config = dict(
    crop_scale_min=0.2,
    activation='squared_relu',
    head_dim=16,
    experts_per_token=1,
    widths=[64, 128, 256],
)
Rows from block 12, named by matrix and row number. Rows with one number belong to one attention dimension. Each number is 500 + 40 x the weight over its row's rms, rounded and kept within 0 to 999. All counts start at 0. Numbers have three digits each. After the name is the row's rms in percent of the matrix's.
# q: window attention query (model.blocks.12.attn.q.weight, 256x256), inputs 172-255
# k: window attention key (model.blocks.12.attn.k.weight, 256x256), inputs 172-255
q.89 125:466502535484490529521478487443512488417509472488509438547521532438538459554547484517479575479549518513594445575475466547508501455502524522571553582549593477474512480530543476466502495538491472540515514494506569548455520502496546429501476512460483516557
k.89 115:438456476469539471538526487515435504526501440460553483487453523522402513528534493494462495485514412496520475455486444497590524449509415505513462518446500497537503482511540572491535473507520453567517473510548503475445558497495495527456541519451493543540
q.90 153:487535516505493577533438472470495487485544502495501455553527474447563466533508460551540559442483541457562466529471483533477520453512467559598522551532594501429533519511541429491527490513495485503496540452501586526468535466478530436544474473437479523531
k.90 123:447443485462475515533459571486496488497467436455492533459439432499392491530569543487466549504529408466495455487490487510563554453514494503509477513435488527481539473535519580490504517465510456535494523492557535488473568525522498481528558539458476530507
q.91 133:572508465517482470479581508514512522563520486462457594423473515561503536452452511430504447546460469491443536462528540472487501582484509502443470412472418512565479487495449507529471513450489495508529470526464399430551487505517505585486516490553556452439
k.91 117:521519477531492490483486502537550524483516585579474496494578547483596492464469504517524519493447609519482518538538533477414445547522535461492511516528480474484436498490462395499478481518445558460451481476451492477566476448518477489547458461517524511454
q.92 155:466485492451493550571468446471516470456532538539541431569533527462550479542540457534518583444505553479570457528453449512509490467472485532575516568537572495457526493512552484481538480526497478541513502443528599568490507521503528417539474484416455540523
k.92 125:478450509493477470497507518507463545493511430417530547470431445468394527539496518503467532470529403472520506507464451510600496486527427517486453479472456500464565496522545609468482520534522420528541505489590527506422556517480495480501532532489519479541
q.93 126:443512517492480549559455475454498491464509511536516450540468504464510454562505464538494534467545581509578502577450429518501525426488497540582528564536577488444510511516551477463519521546482494499492523463495580545470540477529547438509457502423455554530
k.93 111:486463479515489519517521507514474505547514402452545489457498505474416506509502511515467527501518398470516454449460495472580517507537484538462452525470521495509563473518532596481510508512490448499533514485584535536425550545470514477467514557479457549557
q.94 125:577489516505521487445532562557512502583487488478458564423498459546484517464433530485472458562512427496453531444488490485523493548499499492452462419450417496520466507516458559517500519498530485451503501545466416463510475505509490579501540503566506469443
k.94 108:500530511540538483480516492498568508504465564587477510534585497511559450481456478506518476493438549514480493548526550482419499480507561475536543530511558485534489507502496432518486483488451513472494506479443494493525408478532491494540420453549518472478
q.95 128:500459514487496441451549535511464494561460480487466592369442490573453502494514562440480432532519473491450520491530515517494480538482506438459448450426419509561517502486453556563489472467495474481500441528501402467554508539489503557505549537558524436508
k.95 108:537513514536522516461490447530552529546531533535493490492557590540596516478437494554509456489474620504524494483547546482455468491474527456533532495557525486524444519440502376477486530511515546439467508531458526446522474475520508538467462482488490470480
q.96 111:494470493459483496520474545515509466481543512568405466502438501602524438493434503459508500508417502456488574503592502514504510519550479502550526472463495563507525506470439478539526547548485558427511419496517471493507524464498569504499458455512506401511
k.96 108:465571466494516498523510489443508463484516518482562503416600499509573449529482466549445518521470569552520433565516540526494407467422517452432471494536542402558503480507471531509439442514473510528411502467431484563513499551569503503481503524502484521516
q.97 097:577504465581512556468579431553515489559549511529467492475515524499470500441470455506525440533443462504486536473583495488507486503468493489457511407507507452550449532477460487517481570496518529440448500517533418527473447497537500532509494499571512466405
k.97 096:475481462534513500511475458485444456445482495530540478648503492434467564562501430573486460503517508540539464425445453553512531463505543571519443500549504473468504526486578484445479474449550513556522472486476465500512447523624446451529417518485463480490
q.98 081:558500507534488470502544526491436484519508502468551563462556566460557515497532475556508535483528488467486450499490549464492408539408510525492505514542503472468494494523523518473512477478488501535531606503480479479465452442521424468488484508507545630508
k.98 088:477428522569465468504509456555444566535501459501511485543415546450469523533540492500531490435502410415500492488453474497470523559535477525534446472439502488474543575474517498469518550481555430453549507474520497469472470491475531506480527524520480536576
q.99 098:530512477534541506495513461498493535569497455414591523498547525446493546569516448524542535457561516524498481460419453415456468517427474511459493468552504476498539461525472498511441509507556481585542576457517514501493545474496490482506488554488530610500
k.99 097:526429526552506476464460482492431582507492491517480508607451529527450556474450475482503470496552402423421519454436474525527550558502515612564447475470462531444555544540518508510491489480540422488566481482538523465499482473493517491550476527518520470513
q.100 101:501554490464496465540481517532438502512541496504551544525556500461509525485501472568514560420537572487470430497450508484518425422477458527498520529560509549439555575453446458502467501514497469540469559525494553477450529476519441460517509497495512525570
k.100 100:500542495530507467486506505525441548535461493442513525421413478481448507518497492446476519473487465435480543560491573448460530512563456480490557519466482527466591522521497512488518526550540455508515549534560531474541493416412497541513546465490521563529
q.101 086:407511571427488502506401518552507540524515526497559523525508471488487466507579536534445507467568518453520511485503486541473526461566528467530553597497469543476575517514491516530524505494486455500464442549524503489450555458429489465522494439443442491567
k.101 090:439550549415492503576504514519552525477520499550484486345518516512502489457520564470475556468528518522466485600502608501510468471456449454479584443518482500543485434507418527515586530550497535475417492483504480544529476462478513577454529511454467489497
q.102 105:403511495464479459525434538525582481436569497567499435516447474557501407502531491483515518549452457422540569522539502575477557496537545498530530490484472564473471550511445495517562559575501544440490385564489503470493488506485582531542478479504476433500
k.102 107:453551507479527486555560544460546504514489491484501534410560492505581475493527527519477535461515584533533504520571589471487400453420536457464493491586559480547464429516469541508486475482449560535424503478501465582491512533532470521515528498533530498516
q.103 093:516493458574527495477516478473443565561482444403524549460557532476500567581498522487517493475575489549526448507476500430527450549510499485531496445536510492494531466497516569498451488496474497587513575453473500547520493495538435508506490559483470576452
k.103 100:498404498564457485491475515553446546508502454496443485603408527522409532477494469536480512476510394459480550466444477528509533557571449551588434490491458507504479549541549532517523494457517450501544489518546459424499534487550472465502514536528494453486
q.104 099:589556509533532498518582492484453506500499472444570550515545548449540570563507465555483491439496484549455470459484455428464446507489521547462463506492522480527533498517549496454491492471525450600548605459525495514488462460531442446479495498468511561495
k.104 101:519446532523491518459476497495437525543510464511464537604454517527445525526498471488516465491515400441430524453420424485530585527579506620546503466466489519493556522525493518528493527531548450469564518473531465428527501438450533467536504518472470497513
q.105 103:424456475449482472494446513460511508410468479515466524507481503534495456552530474504475560557498519521521471510517500552509537486530565495488494586461441495493563475573523522494559506483509461456468505502495543462523531528489524452506489462439440469523
k.105 097:490563518452515468515527567505580515472516546481524481375549472498507402512474546441535471483511512517476485579527557546449453448415532451443564495467500484541501494538438540484547462509431538474442479517498470547489473501435492513483588491481486525448